Weights of a small contrastive audio-text model.
Training: normuon at rate 0.019, batches of 256.
Data: trained on struck, bounced, scraped and rolled objects made by modal synthesis, 21.0 epochs.
Rows from block 2 of the audio encoder of a small contrastive audio-text model, named by matrix and row number. Rows with one number belong to one neuron. Each number is 128 + 32 x the weight over its row's rms, rounded and kept within 0 to 255. All counts start at 0.
After each neuron's rows are labels from the 100 clips, of 14848, where the neuron reaches its highest value: "responds to" is what is common among them. Only what is clearly more common there than usual is listed. The data: struck, bounced, scraped and rolled objects made by modal synthesis. In brackets: how many of the 100.
# fc1: MLP up (encoder.blocks.2.mlp.fc1.weight, 480x160), inputs 0-159
# fc2: MLP down (encoder.blocks.2.mlp.fc2.weight, 160x480, transposed), outputs 0-159

fc1.128 [ 64 194 128 128   0 128 128 128 128 220 128 128 128 128 128   5 128 128 128 128 128 128 143 128 128 128 128 133 128 132 128  92 213 128 128 128 128 128 128 128 128 128 128 128 128 128 128  85 128  90 128 128 128  75 128 128 128 128 128 170 179 128 128 128 128 128 128 128 128 156 128 137 128 128 128 128 128 128 128  43 128 128 128 128 116 128 128 151 114 255 128 128 215 128 231 128 128 128 128 148 128 132 128 128 128 128 128 123 128 128 104 128 133 128 128  86 128 128 128 128 128 128 128 128 128 128 128 128  70 128 135 128 128 232 208 128 128 128 162 193 130 128  83 128 128 128 232 128 128 128 128 130 128 128 128 128 128 128 128 128]
fc2.128 [128 128 128  62 128 122 128 128 128  60 128 128  53 128 128 128 195 128 128 128 128 128 128 128 128 128 110  85 128 132 180 128 128 175 128 128 128 128 185 241 128 128 128 128 128 162 140 128 128 128 128 128 128 128 128 128 128 128 128 128 128 201   0 128 128  56 128 255 211 128 128 128 128 128 128 128 128 153 128 128 151 128 128 128 128 128 128 128 128 128 128 128 128 168 128 100 135 128 120 111 128 128 128 128 128 128 128 128 128  77 128  98 128 128 131 128 114 128 128 128 128 128  78 128 151 128 128 128 175 128 128 128 128  86 128 128 128 128 136 128 128 128 255 128  31 222 143 128 128  92 128 128 128 128 128 163 128 109 128 128]
responds to: plastic-like damping (37); rubber-like damping (37)

fc1.244 [128 128 128 128 128 128 128 128 160 251 121 128 128 197 117 126 128 128 128 134 126 128  67 128  85 128 161 128 112 128 128 128 128  60 149 128 128  90  96 128 128 114 115 128 128 128 128 128 128 128 128 128 128 128 128 128 221 128 128 128 109 195 134 128 128 101 128  67 209 128 128  67 128 128 128 128   0 128 128 128 128 124 128  83 128  40 128 167 167 128 128 128 128 128 128 128 128 196 128 128 128 128 128 113 128 128 128 163 156 128 128 122 107  11  69 128 149 128 128 128 174 128 128 144 128 128 128 126 197 128 128 128 128 128 128 128 128 109 255 171 128 152 134 128 128 128 128 129 142 128 128 130  20 128 128 128 128 128 104 128]
fc2.244 [ 76 128 114 148 128 165 128 128 128 128 128 128 181 128 128  88 128 103 111 128 128 128 128 128 128 128 128 128 128 128 128 161 107 172 212 119 128  99 128 128 155 128 128 128 128 128 128 250 128 128 128 128 128 128  71  38 128  86  85 128 128 128  45 128 128 128  69 100  44 138  84 205 231  78 170 107 128 128 128 128 128 128 128 128 128 128 128  84 128 128 128 128 128 128 128  27 151 216 103  77  57 128 128 128 128 128 128  90 133 125 128 130 128 128 128 128 153 128 128 203 128 128 128 148 128 120 171 128 128 128 245 128 128 128 128 128 128 128 128 137 128 128 128 123 128 128 128 190  11 128 128 128 128 128 141 115 128 128 128 131]
responds to: scraping (41); rumble (32)

fc1.11 [128 142 128  59 128 128 128 128 162 128 128 128 183 128 128 128 128 128 128 128 128 128 128 128 155 128 128 128 128 128 128 175 217 128 128 117 128 128 128 128 152  91 128  24 128  98 128 128  61 128 128 128 128 134 128 128 128 128 128 146 128 128 128 128 128 128 126 128  52 147  30 128 128  56 128 128 226 143 128 128 106 128 128 128 128 128 135 128 128 128  98 128 128 226 183 128 128 128  63 128 165 128 128 255 128 128 128 146 128 128 128 128 128  48 122 128 128  83 128 128  84  85 128 128 128  96 128 128 128  99 128 128 192 128 128 115 128 128 255 128 128  68 128 128 128 128 128 128 124 128 128 128 128  28 128 128 112 128 128 127]
fc2.11 [128 128 128 128  92 128 128 172 128 128 128 128 128 128 128 128  89 165 128 182 128  93  79 128  80 108 128 119 128 187 128 128 128 239  94 140 174 151 128 128 128 128 128 128 165 128 152 128 128 128 128 128 128 128 128 128 128 168 128 128 128 128 128 128 132 128 128 128  48 143  91 128 128 128 128 128 128 108 128 182 128 128 128 128 153  62 128  49 128  63 128 128 126 146 128 146 127 128 152 128 128 128 128 128 128 179 128 128 128 147 183 128 128 130 115 128 171 128 128  77 128 128 128 128  80 203 168 128 242 128 128 217 205   3 128 128 128  88 120 128 163 128 187 199 176 114 128 128  62 128  79 128 128 128 128  75 230 128 128 111]
responds to: scraping (44)

fc1.201 [128  49  92  49 128 128 128 128 128 128 128 139 128 128 128 128 128 101 124   0 232 128 211  59 188 128 128 128 128 128 128 128 128 241 128 140 128 128 128 128 128 128 128 128 128 128 155 157 128 128 128 128 172 128 128 233 128 128 110 128  86  64 128 128 128 128 136 128 128 128 128 102 179 128 154 143 128 128 118 128  15 128 128  95 128 128 128 128 128 128 128 128 128 128 150 128 128 113 214 128 128 128 128  48 128 128 128 128 128 128 128 128 128  41 128 128 128 128 106 128 128 128 128 128 128 128 102 128 128 128 128 128 128 128 128 128 128  84 128 128 128  84 128 144 128 128  55 128 172 128 128 128 128  81 128 128 128  30 128 198]
fc2.201 [128 109 128 128 128 128 179 128 128 254  63 128 128 128 128 128 133 128 128 112 128  24 176 128 128  95 177 181 128 128 128  99 128 128 128 128 128 128  70 165 128 153 128 148 128 128  72 128 159 128 105 128 128 128 128  97 143 166 108 103 128 140 189 128 128  40 114 128 128 128 128 128 202 128 128 128 128 152 128 128 171 128 128 128 128 128 128 128 158  87 116 128 128 128 128 128 159 128 128 128 128 128 255  88  98 128 128 128 128 141 128  66 128 128 128 128  74 128 136 128 128 128 128 128 128 128 128 146 119  30 128 128 128 128 128 247  59 161 128 128 128 128 128 128  57 128 128 128 128 128 128  98 144  74 128 212 128 156 203 128]
responds to: plastic-like damping (38)

fc1.160 [128 128 128 128 128 128 193 143 128 139 128 148 128 128 128 128 128 128 225 128 161 144  47 128 128 128 128 128 125 128 128 128  78 128   0 128 128 128 128 128 177 128 128 128 128 128 128 128 128 128 128 128 128 222 128 128 128 128 128 128 128 141 128 128  23 128 128 117 117 128 128  86  89 128 128 128 128  82 190 128 128 128 128 206 128 118 177 128 128 185 128 128 128 128 128 116 128 128 128 128 128 128 128 128 128 128 115  99 128 128 128 127 117 128 128 128  63 128 128 128 128 128 128 128 128 128 128 128 252 175 128 128 166 128 128   0 128 128 140 183 128 128 128 125 128 128 128 128 128  91 128 128 128  56 128  49  76 128 128 128]
fc2.160 [128 128  73 128 128 128 128  42 128 147 128 128 128 128 128 128  48 128   0 128 137 211 128 128 128 128 128 128 128 128 128 128 128 128 128 128 128 128 124 128 128 128 128 128 128 128 224 128 128 128 128 128 244 128 128 128 128 128 128  75 128 153 128 255 128 128 128 186 128 128 128 128 208  32 128 128 128 128  77 128  80 128 128 128 128 128 128 128 128 128 128 128 128 128 128 128 128 128 101 128 128 215 128 128 128 128 121 128 128 128 128 128 174 128 128 128 128 128 128 128 128 128 158 128 128 128 128 128  63 128 128 128 128 128 128 128 128  91 128 128 128 128 128 128 128 128 128 128 128 128 128 128 128 223 128 118 128 128 128 128]
responds to: medium (68)

fc1.155 [193 128 128 128 128 128 128 128 128 128 128 128 128 128 128 128 128 128 146 136 128 128 255 128 128 128 128 152 128 128 128 128 128 128 128 128 128 128 128 128 128 128 128 128 128 128 191 128 128 128  78  68 178 128 128 128 128 171 128 128 128 128 128   3 128 128 128 128 128 128 128 128 128 128 128 128 128 174 128 255 128 128 128 128  88 128 128 128 128  67 152 108 128 128 128 128 128  79 159 128 136 128 128 128 128 128 128 128  99 128 128 128 128 128 128 127 128 128  92 128   0 128   2 128 128  79 128 128 128 128 128  47 159  38 128 128 128 128 128 128 128 128 128  58 128 128 128 128 128 128 128 128 128 128 128 128 128  21  53 128]
fc2.155 [184  66 128 128 128  62 128 128 128 128 167 128 198 128 157 155 128 128 128 154  88 128  78 128 128 128 255 220 128 128 128 145 128 128 128 111 128 128 128 128 128  29 128 128 128 128 128 128 128 128 128 128 128 128 128 128 101  37 142 128 163 128 128 128 149  89 128 128  83 125  83 128 128 128 128 128 128 182 126 128 128 128 128 127 128 128 128 128 128 146  98 134 128 128 128 128 149 128 128 128 128 253 128 128 128 128 106 128 183 128 128 128 150 128 128 128 128 189 128 128 128 128 233 128 128 193  61 128 128 128 128 128 128 128 128 128 128 128 128 194 128 128 128 128 176 128  41 128 133 128  20 128 128 128 197 142 155 154 135 140]
responds to: plastic-like damping (40)

fc1.174 [128 243  44  90 128 128 128 143 128 128 128 128 128 156  10 128 251 128 128 128 128  77  19 128 128 151 128 128  93 186 128 112 128 128 128 128 128 111 128 128 128 128 191 106 117 203 128 116 128 128 128 128 128 127 128 128 128   3 128 128  79 128 132 128 128 120 128 146 128 125 125 128 128 128 128 128 128 109 128 128 119 128 128 128 167 128 128 128 156 190 128 128 128 182  43 128 128 128 128 128 183 128 128 128 128 128 128 128 161 128 132 128 128 128 128 128 128  71 122 128 128 128 128 128 169 128 128 128 128 178 128  95 109 128 128 128 202  14 161 209 128 133 128 128 128  50 128 151 128 128 128 128 128 128 130 128 102 120 128 128]
fc2.174 [128 128 130 128 128  97 128 128 128 128 128 128 128 128 173 128  78 128 128 128 128 128 128 128 128  82 139 128 128  88 121 237 128 159 128  54 128 128 128 137 128 128  75 128 128 133 128 128 128 128   0 128 128 128 128 128 128 128 128 156 128 128 128 128 136  85 128 128 101 128 201 128 128 148 128 128 128 197 139 128 128 128 232 178   7 128 128 119 139 128 128 128 215  36  97  64 128 184  27 128 128 128 128 128 128 128 116 128 128 128 128 128 128  53 128 128 128 159 128 115 128  74 128 128 128 128 129 128 128  96 128 216 128 128 191 128 128 128 128  59 128 128 128 128 128 128 128 128 128 128 128 128  96 123 167 128 128 128 128 100]
responds to: mains hum (87); rolling (41)

fc1.267 [ 88 128 199 128 128 128 128  77 128 128  92  98  28 181  71 205 150 128 128 128 128 128 128 128  79 128 128 128 128 128 128 163 132 128 128  96 128 128  37 128 128 128  58 156 128 128 128 128 128 128 122 128 128 128 128 255 128 200 128 128 179 128 128  88  53 128 128 128 128 128 128 128 128 128 128 128 128  84 128 168 181 247 128 128 128 128 201 128 128 208 128 221 128 128 128 128 128 128 128 128 128 128 108 128 128 128  98 128 128 128 128  70 128 128  97 128 128 184 128 128 128 128 128 128 128 128 128 128 128 171 196 128  47 128 128 128 128 128 182 128 128 128 128 128 128 128 128  52 128  94 128 128 128 128 128 128 128 128 128 120]
fc2.267 [128 128 128 164 239 128 128 128 128 128 128 128 128 128 128 128 128 233 128 128 128 128  67 128 124 113 128 128 128 128 156 128   0 128 212 128  77 128 114  58 128 128 138 109 128 128 128 128 128 128 128 128 128 128 128  11 161 128 128 128 128 135 128 164 128 128 128 128  83  91  54 128 128 128 110 128 128 128 128 128 128 128 120 128 128 128 128 128 128 195 177 128 128 128 113 128 128 128 128 128  57 128 128 128 128 128 128 128 194 128  10 129  11 128 128 128 128 128 128 128 128 128 128 128 128 128 128 204 128 128 128 128 191 128 128 128 128 128 128 182 138 128 128 128 128 128 137 212 128 128 183 128 128 128 128 119 128 128  39 128]
responds to: scraping (45)

fc1.260 [128 128 128 128 182 125 243 163 128  90 154 128 164 128 175 128 172 128 128 128 128 103 128 128 166 128 128 128 128 128  98 128 120 128 128 172 128 128 128 128 128 122 251 128 128 128  97 128 128 128 128 128 128   2 128 128  57 165 157 128 137 128 128 128 128 154 128 128  94 128 128 128 128 203 128 116 146 128 115 128 128 128 128 135 128  98 128 128 128 128 106 128 182 128 128 128 104 156  92 114 128 128  99 128 128 128  91 128 108 173 110 171 128 128  48 128 128 128 173 128 128 128 131 128 128  85 197 181 128 121 128 204 128 128 128 149 141 128 128 128 128 128 128 128 128 198 230 128 255  99 128 128 128 128 128 128 186 128 128 128]
fc2.260 [180 128 128 124 163  87 171 128  95 128 186  81 120 121 128 209 149 128 164 128 128 167 128  95 128   0 128 128 128 100 128 128 128 128 126 128 188 134 128 128 138 128 128 127 128 128 128 128 111 116 128 128 128  68 128 113 128 128 138 128 128 128 128 124 128 151 128 128 128 128 136 128  78 128  62 128 128 109 128 132 131 128 128  24 179 128 151 129  72  69 169 128 164 128 128 128 128 128 128 128 128 154 169 128 128 153 128 128 207 198 153  99 180 255 142 128 141 164 128 128 128 128 186 128 115 128 128 131 144 134 154 128 124  98 128 128  84  77 126 128  97 190 128  63 106 128  65 128 128 128 118 128 102 128 128 133 128 128 128  99]
responds to: repeated hits (65)

fc1.99 [128 130 128 128 128 128 168 128 238 128 162 128 122 214 128 255 128 128 128 139 219 128 128 128 128 128 128 128  85 128 128 128 128 128 116 128 128  22 128 128 128 128 142 128 128 128 128 149 128 128 128 128 128  95  65 128 128 128 183 128 128 128 128 128 166 128 124 128 128 128 128 128  82 175 180 128  85 128 128 128 128 128  34 128 128 128 128 128 128 128 128 128 184 128 128 128 128 117 141 128 231 128 128 128 128 128  62  89 128 128 128 128 128 128 128 128 128 116 128 128 128 111 166 128 128 128 202 128 128 128 220 128 128 128 128  69 128 128 128 128 128 128 128 128 128 156 128 128 200 128  64 128 128 154 128 128 189 128 128 126]
fc2.99 [128 128 183  64 128 128 128 128 128  87 128 128 128 128 128 143 128 128 128 128 128 128  24 128 128 143 128  28 128 172 190 128 128 113 128 155  83 136 128 105  76 128 128 128 128 169 121 239 161 108 128 128 128  58 128 128 128 128 128 128 106 128 104 114 128 128 128 128 128 128 157 128 128 128  17 114 154 128 128 128 128 128  45 128 128 128 128 128 128 128 128 128 128 128  73 128 128 128 209 128 128 163 128 128 128 163 128 128 194 128 128 128  92 128 132 144 132 131  79 236 128 128 128 128 128 128 128 128   9 128 128 128 128 242 128 128 112 128 128 128 134 128 128 115 128 149  47 128 155  98 170 128 121  66 105 128 128  60 128 128]
responds to: reverberation (53); text has "room" (53); text has "reverberant" (53)

fc1.453 [128 128 128 128 128 128 155 128 128 225 128 106 124 102 128 128 128 165  73 131 128 128 128 135 128 128  75 128 128 128 128 128  91  34 128 128 128 146 128 128 177 128  67 128 128 128 128 128 128 128 217 128 128 135 181 128 128 128 128 128 128 128 128 161  39 128 128 128 128 128 128 128 239 128 128 128 103 128 128 104 135 136 162 128  63 128 128 128 135 148 128 128 128 128 170 128 128 155 128 128  85 118 128 128 132 128 128 128 128 128 233 128 128   1 128 128 128 128 128 128 128 128  69 128 128 128 128 128 128 128 255  59  49 128 194 128 128 128 128 128 161 128 128 150 128 182 128 104 128 128 128  91 183 219 128 126 128 128 105 128]
fc2.453 [128 135 128  71 128 255 128 128 128 128 128 128 128 128 101 211 128 128 128 212 102 128 128 128 128 128 148 128 128 128 128 128 185 232 154 128 128  59 128 186 128 128 128 161 128 128  34 128 128 128 128 128 128 128 128 128 206 128  33 128 128 128 128 138 128 128 142 255 128 128 128 128 128 128 128 128 121 128  78 199 128 128 128 128 128 128 128 128 128 128 128 128 128 128 128 128 128 128 128 128 109 123 106 128 128 128 128 128  49 128  45 128 128 128 128  53 128 128 128 128 128 128 128 128 128 128 128 128 128 128 128 128 128 128  90 128 128 128 128 128 128 128 128 128  95 128 128 128 128 128 200 139 161 128   0 128 146 128 128 128]
responds to: medium (77)

fc1.460 [128 144 128 128 250  66 184 158 128 157 128 128 128 128 128 128 163 128 128 150  81 128 109 128 128 128 128 128 128 176 128 128 234 103 128 128 128 128 128 155 128 163 128 128  80 111 128 128 128 128 128 128 128 128 104 128 128 128 128 128   0 128 128 128 128 112 128 128 128 128 150 128 128 128 128 128 128 104 128 128 128 248 128  16 128 128 128 128 128 128 128 154 128 244 107 119 128 137 128 128 128 128  71 128 128 226 128  74 128 109 166 128 139  70 128 128 128 124 128 128 128 128 114 128 128 145 128 128 128 128 128 175  14 128 128 136 128 128 128 128 153  89 128  66 128 128  80 128 128  76 128 128 128  75 128  79 128 128  90 178]
fc2.460 [128 128 128 128 128 128 128  64 128 128 128 128 128 128 128 128 128 128  80 128 153 128 145 109 152 128 128 128 151 108 128 128  28 117 128 185 197 128  39 255 181  96 128 128 128 128 128 128 128 179 128 128 132 128 128 133 225 128 128 136 191 128 216 214  92 129 128 179 155 183 110 128 128 151 128 128 128 128 128  50 165 130 128 128  49 163 147  99 128 128 121 128 184 128 128 201 128 128 128 107  33 162 187 128 128  60 140 107 128 128 128 154 125 181 128 128 146 159 128 128 128 128 147 128 128 128 128 128  86 128 121 128 202 128  79 128 102 128 128 128 128 128 128 120 164 128 128 128 128 128  63 128 128 128 128 128 115 128 128  91]
responds to: medium (68); one hit (51)

fc1.80 [128 128   0 128 128 128 122 128 128 128 128 128 128 157  22 128 128 128 128  87 128 129 128 130 128 128 150 128 128   0 128 128 128 128 128 128 128 128 128 128 128 128 128 128 128 128 128 128  97 128 128  54 128 128 128 128 128 128 128  58 128 117 126 128 106 180 128 128 128 128 128 128  65 128 128 128   0 128 128 229 128 128 128 128 128 128  92 151 128 128 128 128  38 128 128 128 196 128 128 128 128 166 207 128 128 128  93 241 128 128 128 128 128 107 128 128 128 128 127  99 128 137 128 128 128 128 128  93 142 128 128 128 128 163 128 128 128 128 128 128 128 101 128 128 128 128 128 128  42 128 123 128 128 128 114 139 160 128 226 128]
fc2.80 [128  71 128 108 128 156 128 128 191 128 128 139 128 128 128  99 128 128 128 201 128  73 128 128 123 128 128 102 128 128 128 246 128 128 180 128 128 128 128 128 128 128 105 200 128 128 128 128 194 123 128 128 128 160 157 128 128 128 183 128 128 128   0 128 169  31 128 128 128 128 128 112  73 128 128 128 128 128 128 212 128 209 101 128 128 128 128 128 166 128 128 128 128 128 128 128 128 128 128 128 128 128 148 199 128 128 128 248 128 128 128 128 128 128 128 128 128  74  57 128 128 128 128 128 128 152 128 128 143 128 128 111 128 128 128 128  94 128 128 128 128 128 128 128  96 128 128 128 128 128 128 128  50 128 229  64 128 128 128 107]
responds to: mains hum (44); white noise (36)

fc1.472 [128 128 128 188 128 128 128 128 215 128 128 190  56 128 128 189  26 128 180 128 128 128 128 119 192 128 128 128 128 128 140  90 128 128 128 128 128 128 111 128 128 128 128 128 128 135  89 128 154 128 128 128 128 107 128 164 128 128 128 128 128 128 128 128 128 128 128 100 128 128 149 128 128  60 128 128 128 128 128 194  55 128   0 128 128 141 128 255 128 128 128 128 128 128   8 128 128 128 128 126 128 128 128 168 128 107 128 128 141 123 128 255  42 128 128  93 101 128 128 155 128 108 128 128 128 128 128 128 128 128 128 128 128 128 128  28 128 128 128 128 128 128 128  91 128 204 128 128 128 136 128 128 128 128 128 128 128 128 128 128]
fc2.472 [128 128 128 102 159 128 128 128 118 128 128  81 179 132 129 128 148 128 128 128 128 128 177 128 128 157 128 141 128 191 128 128 128 128 128 128 128 176 128 128  48 136 148  79  80 128 128 175 128 128 128 128 128 128 128 128 128 128 128 128 142 128  14 128 128 128 128 128 168 128 128 128 128 128 151 128 128 144 184 117 128 128 128  95 128 143 216  75 128 107 128 128 128 128 111 214  54 128 128  99 128 128 128 128 128 248  99 106 192 128 110   6 128 128 128 128 128 128 128 136 128 128 128 128 128 128 128 128 128  14 128 128 103 128 128 175 128 128 128 128 128 128 166 128 255 202 128  96 220 128 128 128 128 128 128 128 128 128 128 185]
responds to: scraping (41); clamped rod (30)

fc1.367 [128  88 128  78 128 154 128 128 128 128 128 121 128 123 125 128 128 128 128 128 128 128 128 128 128 140 107 128 128 128 128 128  35 118 128 207 128 141 128  64 104 128 128 114 128 128 128 128  64 128 128 128 128 128 128 128  53 128 207 128 128 195 128 128 128 128 106  92 128 128  75 128 108 128 109 128 150 128 128 128 128 128  83 145 128 128 115 128  61 128 128 128 128  70 128 128 128 128  21 229 128 128  64 128 124 128 128  77 128  61 128  88 128 117 128 128 128 128  75 128 128 153 157 181 128  78 162 128 125 128 128 128 128 128 117 128 218 251 104 230 128 128 128 128 133 246 128 128 183 163 128 173  99 140 153 128 128 128 134 128]
fc2.367 [209 128 128 128 136 128 128 128 128 128 103 138  73 128 128 145 128 128 128 128 128 128  49 128 116 111 186 128 162 128  22 128 128 128 128 128  84  83 200 128 128 128 128 128 103 128 128 128 102 128 110 128 128 233 153 128 177 128 128 141 128  19 128  31 128 128 128 128 128  10 128 128 128 153 128 128 139 128 105 128 128 128 128 128 157 160 128 128 128 128 128 128 128 128 128  90 128 128 112 128 128 128 128 128 128 128 135 128 128 128 128 128 128  97 128 128 128 186  75 217 128 110 128 146 128  88 188  51 128 186 190   0 128  59 128 200 128 128 128 128 128 128 128 128 137 128 128 128 128 128 128 122 129 128 128 156 143 128 138 106]
responds to: repeated hits (80); rubber-like damping (41)

fc1.476 [128 194 128 128 128 128 205 128   3 128 169 128 128 128 128 128 128 128 128 128 128 128 128 128 128 109 128 128  37 128 128 128 119 128 128 128 128 167 128 176 128 128 128 128 128 128 128 114 186 128   0 128 128 128  44 128 128 128 128 139 128 128 128 170 128 128 128 196 128 128  95 128 128 128 110 128 172 110 128 128 128 128 128 128 128 128 242 128 128 128 128 128 128 128 128 128 128 128 110  38 128 161 128 128 128 128 128  63 128 181 128 128 128 209 128 128 128 128 132 128 128 128 128 128 128 128 185 128 128 128 128 201 128 214 128  91 128 128  92 128 115 128 128  31 128 128 128 128 224 128  79 141 128 180 128 128 116 128 128 191]
fc2.476 [ 68 128  61 128 173 102 128 128 233 193 128 128 128 128 142 128 128  98 128 128 149 128 128 128 128  68 142 128 145 128 115 128 108 128 136 128 128 128 128 128 128 128 152 160 128 146 128 128 128 186 128 128 128 128  88  90 128 128 128 128 155  42  73 128 128 128 157 179 110 128 128 147 151  62 101  90 200 128 128 171 128 128 128 128 165 153 139  99  70 128 128 144 173 123 128 127 128 128 128 128 128 134 128 203  72 230 127 142 128 128 128  66 102  61 128 128 163 156 128 128 128 128 128 128 128 152 222 128 144  88 132 176 128 128  78 128 128 128  45  87 126 150 145 128 128 131 128  80 128 178 128 128 128 128 167 128 176 236 128  34]
responds to: repeated hits (46); bouncing (45)

fc1.273 [128 134  16 141 128 128 134  89 128 252 128 128 128 128 128 128 128 128 128 128 128 128 128 128 128 128 128 128 128 128 128 124 128 128 128 128 128 128 128  83 128   6 119 174 128 128 128 128 128 104 128 186 128 128 128 128  64 128 128 128 128 128 128 108 128 128 128 147 128 128  25 182  96 128 128  35 128 128 128 128 128 128 128 128 144 178 128 128 106 128 128 128 128 128 128 128 128 128 185 128 128 128 128 128  78 128 128 185 128 128 128 128 128  20 128 234  93 128 128 128 129 128 128 128 128 128 128 130 128 128 128   6 226 128 128 128 128 128 128 128 167 128 216  88 210 118 140 128 128 128 128 128  62 128 128 128 128 128 128 128]
fc2.273 [221 128 147  86 161 128   1 128 128  94  85 188 128 128 128 128 128 128 128 128 128 128 128 100 128 128 128 128 128  86 128 128 128 221 128 128 128 128 128 128 128 128 127 128 128 169  29 128 128 135 128 148 128 128 128 128 128 159 128  60 128 128 128 128 128 155 128 128 128 128 128 128 128 128 118 167  94 128 128 128 128 128 128 118 128 128 154 128  39 216 128 128 107 128 128   0 128 128 101 128 128 164 127 128 128 128 128 144 128 108 128 111 128 128  85 194 128 175 128 128 128 128 128 128  63 128 128 128 170 112 128 255 151 128 128 128 106  77  88 128 128 128 130 128 128 158 128  33 128 128 139 152  89 171 128 128 128 128 128 114]
responds to: scraping (46)

fc1.448 [128 128 128 121 128 152 153 135  55 133 128 128 178 128 128  77 128  70  75 128 128 128 128  99 128 180 128 128  95  28 128 145 141 128 115 128  64 128 128 185 128  22 128 128 128 128 128  75 128 128  89 185 131 128 128 128 128 128  76 128 128 128 171 172 112 125 128 128 181  79 128 128 128   0 168 128 128 128 201 115 128 128 128 128 128 128 128 128 128 124 189 128 128  54 128 128 128 128 193 128 128 128 187 170  51 128 128 128 128 128 128 128 223 128 170 138 128 123 128 128 128 128 100 128 128 128 128 128 166 128 128 128 128 128 128 128 128 158 128 128 191 105 198 128  35 128 128  93 128 128 128 208 128 188 128 128 128 128 135 128]
fc2.448 [ 53 197 128 115 119 128 128 128  61 123 159 128 194 143 128  48 128 128 117 128 178 128 133 164 147 140  40 128 127 128 128 169 141 128 235 128 127  60 128 177 167 128 128 118 168 128 128 125 128 177 128 128  76  96 128  96 136 136 128 128  91 128 128 194 128 128 128 109 128 128 128 128 138  47 128  92 109 128 165  34 128 128 116 128 202 161 128 213 128  16 128 128 122  98 128 190 128 126 128 133 200 121 128 128 128 128 128 128 132 128 128 128 128  87 128  65 111 128 128 112 184 128 128 128 128 128 128 113 128 128 128 182 187 128  97 128 125 128 128 128 164 128 144 128  53  77  70 128 128 128 128 128 128 128 125  79 128 128 128 128]
responds to: reverberation (100); text has "room" (100); text has "reverberant" (100)

fc1.95 [128 119  95 128 128 128 183 163 128 143 128 128 128 196 128 128 128 128  91 128 128 128 128 128 128 128 128 128 128 110 128 128 128 128 128  91 128 189 128 128 128  85 128 128  99 128 128 128 128 128 128  87  79  89  56 128 128 235 160 128 128 128 149 128 128 128 162 128 128 128 128 128 128 207 128 128 177 128 128 107 217 128 149 128 128  51 128  74 128 128 128 128 128 183 128 128  76 128 128 128 128 140 128 128 128 192 128 128 128 128 128 128 128 128 128 128 128 128 144 128 128 128 128   0 128  65 128 117   0 128 128 114  84 128   0 128 128 103 128 128 114 128 119 126  25 128 146 128 128 128 128 128 128  53 121 128 128 146 182 124]
fc2.95 [128  72 130 128 128 246 128  87 128 128 228 128 128 196 128  56 175  96 217 128 128  89 128 128 128 128 128 102 128 128 128 128 128 128 128 128 128 128 128 128 128 128 168 128 175 128  84 128 128 128 128 128 183 178 169 128 128 107 128 128 128 128 128 128 128 143 128 128 128  78 112 128 128  90 137 146 128 128 128 128  38 128  95 136  66 168 128 128  39  74 128 128 113 128 128 128 128 128 128 124  98 117  99 128 128 128 128 128 128 128 128 128  99 105 128 128 174 128 128 128 128 128 128 213 128 170 128 255 128  26 128 142 128 149 220 128 128 128 170  29 128 128 116 128 132 128 166 128 121 116 128 128 128 110 132 128 128 128 128 128]
responds to: plastic-like damping (35)

fc1.312 [128 128 128 172 133 251 128   0  92 128 102 128 128 102 128 128 128 128 128 128 128 128 110 146  64  95 128 128 128 128 128 128 128  86 128  98 128 128 128 202 168 128 128 127 128  91 128 128  51 128 128 128 141 128 128 128 128 132 128 128 128 128 128 128  39 128  60 128  66 128 128 128 128  31  77 128 128 128 128  23 128  30 128 230 128 128 128 128 128 128 128 119 128 128 128 128 187 128 128 128 128 128 132 181 128 128 128 120 128 100 128 128 128 128 128 128 128 117 128 128 128  37 128 128 128 128 128 227 128 128 128 159 128 128 128 128 128 128 128 128 128  37 128 128 128 128 119 128  97 188 128 128 128 128 128 166 128 128 128 128]
fc2.312 [ 66 157 175  69 110 128  82 128 113 128 128  93 115 128 128 128 133 128 128 126 128 128 202 185  89 128  88 128 128 128  30 125 160 128 128 128 128 128 128 128 128 128 128 128 128 100 128 139 128 160 128 128 109  39 128 134 128 113 128 128 128 128 128 128 128 128 126 191 100 126 128 144 128 128 147 128 128 128 128 128 159 128 168 128 111 177 128 188 128 104 128 128 128 128 128 128 124  47 173 128 128  98 206 132 128 134 128 128 128 128 128 141 128 253 144 255 128 128 128 128 128 255 128 128 172 235 128 128 128 108 128 111 128 139 128 128 128 128 167 128 128 128 114 128 128 128 128 128 138 128 128 128  90 128 128 128 128 128  76 128]
responds to: medium (60)